config.yaml
hop_length: 160
spec_augment: true
norm: "batchnorm"
hidden_act: "relu"
depths: [10]
stem: "single"
widths: [384]
optimizer: "soap"
beta1: 0.95
adamw_lr_other_params: 0.00088
batch_size: 128
epochs: 25.6
final_lr_fraction: 0.01
weight_decay: 0.5
Rows from block 3 of a small multi-label audio tagger, named by matrix and row number. Each number is 500 + 50 x the weight over its row's rms, rounded and kept within 0 to 999. All counts start at 0. Numbers have three digits each.
After each channel's rows are labels from the 100 clips, of 14976, where the channel reaches its highest value: "strongest on" is what is common among them. Only what is clearly more common there than usual is listed. The data: short pieces for a synthesised band: melody, chords, bass and drums. In brackets: how many of the 100.
# c30: last pointwise conv (model.blocks.3.c3.0.weight, 384x384x1), inputs 220-274

c30.150:463498485494511351453623513453555525519513493441620451440493440537468596489456565499475534466518622578616526586547499497523512478404545473522536462480480505481521579
strongest on: marimba-like (73); melody instrument: marimba-like (54)

c30.273:506570528448507507516541466489462537556370508463462554526507619458591537426449434482486505614448560490458548485527653489473467478491528460481416485397484500490422431
strongest on: clipping (26); text has "clipped" (26)

c30.286:431473454502509519521543407480505457522501498524488432440505492449480561470525557547543501468372451520525463528473545458517431469465574479450414519604552518506546473
strongest on: vibraphone-like (54); marimba-like (40)

c30.193:613410481569466453424458492473475458463498521438446493503553495427470586471503505580534463478485436530553535516501521492583565435442539576505573532520484619557525536
strongest on: vibraphone-like (45); melody instrument: vibraphone-like (30)

c30.70:466469508500488490463487486435545533518400527547554544410551500565496553526466441562435561468425569553546459537557473496456421520541533557515473469564507474471523509
strongest on: marimba-like (58); melody instrument: marimba-like (48); vibraphone-like (37)

c30.330:483447474546477468554523517470468540458602573518603447496607500475401485578451554516464512493511514500474504504489544519462599481451502472501579525478440506491504576
strongest on: clarinet-like (40)

c30.224:454513425517520549467625506476529495511450530399550602434498468495467506408641549476486525493627654549534524441475532574406551480559468412420514482551536427405587512
strongest on: clipping (43); text has "clipped" (43); organ-like (40)

c30.95:427500540408525432534455471486522423569573501432516535438523511460524558453522674514568427560518489486476518536525481504554466482478567485503484482534545605563612562
strongest on: thin (high-pass) (35); plucked string-like (29); flute-like (26)

c30.49:517430422496446484543541548491505480482561449552487483502532515470409489507492515496525565509554542467559473476535496660572437517515417505567476423503512492508525481
strongest on: rimshot (66); shaker (46)

c30.346:502529472604484435482466458501499575458472543443463525464506480478512464482520519561568505472493507491432469542607497441577569471514430494588523523489408612459457511
strongest on: vibraphone-like (51); clipping (32); text has "clipped" (32); organ-like (30)

c30.72:488550473503468465533485549477524473515480510410500435477476463526500428458430505492490497566427456504498437490491470580500502517437500550482479512555552497527508491
strongest on: marimba-like (55); melody instrument: marimba-like (45); vibraphone-like (43)

c30.139:527510474509585494576486461458475478569521447577425500501548540584453469468426549570560596537413535540577482575575535424504526539470521584568478503490553523463506571
strongest on: electric piano-like (52); melody instrument: electric piano-like (49)

c30.175:467582430452512516516451611507493485557520560527539425501541432543501452542441525401491528476397484522606504478575469477457590516459510470521536481453670440612457469
strongest on: string section-like (54); saw pad (44); melody instrument: string section-like (43); melody instrument: saw pad (32)

c30.76:439497522497555463504469513489573546455555395521489449520474534470459508522428487559390571496543482524509447469491522505505517517403560548428496608472499495443515521
strongest on: clap (44); plucked string-like (31); melody instrument: plucked string-like (25)

c30.281:489464487456507581549522516470549571489487496505450462539521462457522507515487517446547492511545535596507540503519523537487510459479465455523500513503567434569453546
strongest on: thin (high-pass) (46); marimba-like (27)

c30.92:466586514464402402467492511478414464453460489496503539473491516462480506482430415468540481576424472412467440397461488545498476425459468510476463456455594493541466430
strongest on: saw pad (44)

c30.329:423431475528457467477344517526539429538567409480545455516517491533535549398556509516491497455474521512482511501511502524561487548531500440508572529503446446474536523
strongest on: clarinet-like (45)

c30.23:489517470492427519494639539602505507420476456476485528518502556433501522479497445451513484552550525431435543486458512499472464459476408448470540436516425486483482626
strongest on: square lead (37); organ-like (29); clipping (27); text has "clipped" (27)

c30.225:504450554453520471480410533533495449461555512553573468423526462536501535541455479595476537496530491564578458606475516569550520484480490513526502489510565499571422473
strongest on: shaker (52); string section-like (28)

c30.353:479455499472397461532530590503481538529543466492540472555531429487493507399505537414501464547610503595537545563488530484517448472437453543444427512489405479507576637
strongest on: vibraphone-like (41)

c30.153:542491505542478466523530555623503498478519487485559526489531482398484565506505527508479516566605484493429468468433578427463467467437472476509566513525448542456591529
strongest on: clarinet-like (74)

c30.266:496483525583498525637468493442479506469522522577519429454527474432368594564493510473479465442536484472459510584552508406525445486493558456464487515545563537462554541
strongest on: shaker (52)

c30.125:491507500590488460452499482495576443450411509535532481525445507443450530561472542492477583496454452462503445514555592483550497434524467566444498575470465445570494383
strongest on: harpsichord-like (37); melody instrument: harpsichord-like (36)

c30.298:538477554476421460423552573511484480531411505514448451458497605523410501572456506407428470537425489545525522509511522534551558507469478560486526534556528503552461489
strongest on: marimba-like (65); melody instrument: marimba-like (57); vibraphone-like (32)

c30.285:515469481564603389471595522473520518505501463461490508511546540436567523443498563458432634502461538504520460499539600553438460452473524592509479618482570547565574498
strongest on: clap (45); ride cymbal (33); clipping (25); text has "clipped" (25)

c30.220:504451460586504510455473554410506506447591523438465472413552503456556420534588624457443549506435530453611525450437477496495536574531431481448448576412449466515564537
strongest on: vibraphone-like (43); muffled (low-pass) (40); melody instrument: vibraphone-like (34)

c30.320:453483503510503456547550537458488501501324451506441504496507487522424487445520488467432509460452478513486547498476471634501500542514504484403451495533530453552490452
strongest on: open hi-hat (63); string section-like (45); crash cymbal (34); melody instrument: string section-like (29)

c30.366:422446421508521417578514462524500417418443499489588482563484464488475543453547437455517477566478590519518442451523435552453414517613593478442499524565591392522435516
strongest on: open hi-hat (47); rimshot (35)

c30.211:605472509454509466515532542567488504391491487444528545493484560524598475403499495546523545514671556495504508446504516606427530468452431496468530504488557540576548448
strongest on: rimshot (90); ride cymbal (36)

c30.123:466436510472498482454482461527449545472495507520528428468476450495498528506509486408457534544567538465441505559553473533550438444552474432501486513455580490500532438
strongest on: thin (high-pass) (43)

c30.318:564412400477474541522409486419497477410436439560442436526515517431390400481407546499493407529448540469532482439465441546568507542498395507414491489472479459568540559
strongest on: marimba-like (52); open hi-hat (41); melody instrument: marimba-like (40)

c30.52:518520473483550514521509483438504466442492494475519459549398505454421453528517580497429572469562577514555499460493470495463510512419496478496429550430534470518577546
strongest on: open hi-hat (52)

c30.6:513468529481446500434549495551458576444464529497621479507464559474499540507464424485522458442538562407637551555415518524517452426434385505520531508485552467578439507
strongest on: marimba-like (73); melody instrument: marimba-like (69)

c30.256:507506478505560505545501398523412541515459563463524580490548511507610467419560475449541541489502500506510420507508432497469394498496504436498450463493477565470591517
strongest on: shaker (60); organ-like (54)

c30.313:523524433549497452504438617513480442497541505497508543448719573463480516510507514476416540531451337485533495471448552499435493432444444415503595535475481443517553366
strongest on: string section-like (46); bowed string-like (42); melody instrument: bowed string-like (31)

c30.382:454546477471523508506510601459600508465450567446537530487429458496543486444482423529519554494485523480484420474450489500457513461543436462492450458508529460658464499
strongest on: string section-like (58); saw pad (50); melody instrument: string section-like (45); melody instrument: saw pad (31)

c30.289:526390544552542425492496577505507507568491549586420552461467611533531488419442466646577534476513518479502500472558462486520514453454516526495576472490483569611550543
strongest on: thin (high-pass) (37)

c30.108:437488573460444560452412569524466434482517451505495433436522444522504473485473475463440491585472479494472420447490482530531518516514538514529534467510563482555480443
strongest on: string section-like (77); melody instrument: string section-like (70)

c30.304:467617558571584485506436528421445491468438492544451401555474533515532413567458568463496529564524503508543488491517495505438467474484553568474461539467580486507533525
strongest on: electric piano-like (35); melody instrument: electric piano-like (33); plucked string-like (27); melody instrument: plucked string-like (25)

c30.138:519426502467588553470556398637439456430610474409570552461547481469468605571511490487489477437529520469507475533530500532443478493479457453510619500544500550468518537
strongest on: thin (high-pass) (30)

c30.161:619482558564463465522578579446520524574460490426506511487489499511489555470496497438501553474506477532446535547617581469483444469476650473520406547512526514497495478
strongest on: open hi-hat (57); clipping (27); text has "clipped" (27)

c30.32:550520527509537471483480532525501438533572532418460557508547487556440438468524580482470511444526466480518459464515547646480643504513470511487549522498542505570500504
strongest on: rimshot (54); ride cymbal (45); cowbell (39)

c30.319:499603550619560484501606502493495456467475465429518485546457450585514581545440453514485474483535519519416524516532491552507515448475406561473486488565475469498496446
strongest on: clipping (51); text has "clipped" (51)

c30.31:548551552485429438495432513487429487476470552468475479502452605446427475515396509532496497521472421482494464524523492552496557448424443434507486495555524479490497439
strongest on: string section-like (71); melody instrument: string section-like (58)

c30.377:558426567515495412605500539524445532451501552412413425539526510452474494445402485670480543544545466426507451603528473525592541484506490517566484494474487650482527543
strongest on: electric piano-like (40); melody instrument: electric piano-like (39); organ-like (31); melody instrument: organ-like (26)

c30.314:492496484521477580490507450481505515492544453463466515433631509442449451499470550515483445490481531484548489530514497471509455439480459478494497446470470510570495552
strongest on: vibraphone-like (74)

c30.192:515492504508500460531525504512580473459532469519485494487454513480477425517490496470475551477472496460564523490496528512565522472470539541495521515511449484485440495
strongest on: marimba-like (92); melody instrument: marimba-like (91)

c30.187:506597434520513584564364520535470424590588482443470463513424447535473491543511451508589463547485488487434461512539417464535490540570449527601585426484497529537526471
strongest on: shaker (54)

c30.284:415462484598568582478595518491566470470488469460502549480498499430534479480483551474468520499601534569428466490522545485553473523472507545459526551578466465530576505
strongest on: square lead (41); clarinet-like (29); clipping (28); text has "clipped" (28)

c30.360:587467460543514461507511449567532578456505516542521497515466511540437608555499459397504485507471605607526484661580516427574485480526513474533460452529431616476478499
strongest on: shaker (44); harpsichord-like (37); melody instrument: harpsichord-like (29)

c30.180:462516491499521477472667456513452516520497576565471491681391455455486427506576485537514476623662484442452439548546467498462468473549548531444504486513437489388601491
strongest on: clarinet-like (48); organ-like (29); square lead (28)

c30.262:464465489604500400446713506532418581398428568523453518595465446462500519513590514469501464474533543518440571573493454536483441416512480497531508465561451460497555513
strongest on: square lead (46); organ-like (27)

c30.151:507563512479471497508505499537482626520543473475571480424499442512504518453513469473538528465478625578509459560543494489527485528536478533500474465517397516454466506
strongest on: shaker (95); clipping (25); text has "clipped" (25)

c30.26:527385559566441471487565464535448521486479564500426543531532504540596469449497520443388433478548546571449609534475553462486518456497508423447479514449499442510481448
strongest on: square lead (47); ride cymbal (42); clipping (25); text has "clipped" (25)

c30.137:470462488494491504449517508510483463509581503484531495515572444561467559538453488590564458535538498514513522603457427515495539487482474441504588446515480574540477541
strongest on: harpsichord-like (35); clarinet-like (26)

c30.257:538582572530539480528473530460547506550472522516527478500496502486589463423554528496521479709367470557468483485505486496510509571596525466444485552533556468537521463
strongest on: open hi-hat (56); string section-like (27)

c30.280:454541516517428502460515511414434476462443489519489419482554455492567461447416515452462517494478484555483487537438506571458524567552519562425484414549453457484509475
strongest on: open hi-hat (42); crash cymbal (41)

c30.288:438537501575440496483488502389432514450532371452416503452460486478599502550468433475488527545477599394477514540500572588434455527434574552461429540432469476447443466
strongest on: clap (48); thin (high-pass) (29)

c30.133:491514572501506570518650494485453509512528457569468606475544464506621505435533416631493477481720524452409518504452536467441401568541583495459581474481431500430571487
strongest on: clarinet-like (44); square lead (32)

c30.82:455401469446562525514489408490438417569570453459435394549557511560473466451452414554498415464510549516500480471548449501500501505536511532458478429463455562524521622
strongest on: electric piano-like (38)

c30.34:485432462444548482444440505499475457477442459497440522484503526538403553448452500450501506430467513577624481538600475450452499479474495513575483494421481482492525536
strongest on: thin (high-pass) (32); marimba-like (27)

c30.81:445523511472460489469416487498501582537462591581548541483473486461649492470428566399554509489465486560455509551438491530489426482527591467427446430478554480518442459
strongest on: rimshot (43)

c30.164:491559474483532503490571453517460506513404460543597589486528598559561583567528489589389590571545489432529488425535553556459506559500482527505465580528543558444514438
strongest on: clipping (41); text has "clipped" (41)

c30.248:514488467590522543578563458645420582512552544522462464502534521577458519483459526590507453459496516519452438524607441499537537521526437567544646464491466508524489455
strongest on: shaker (100); kick (100); drums (100)

c30.379:491524541493462479559485431461581471522474473492460451523487557578448450450478528453481517545434451594569491503566470443461486553438524491458461544477547500449481459
strongest on: thin (high-pass) (39)

c30.118:439475559486478486496475556428484486464445431419539455487538441504455472609450567535497591475436563475534498506448528596486506452501408553532486516520544507436501418
strongest on: string section-like (39); melody instrument: string section-like (35); thin (high-pass) (29)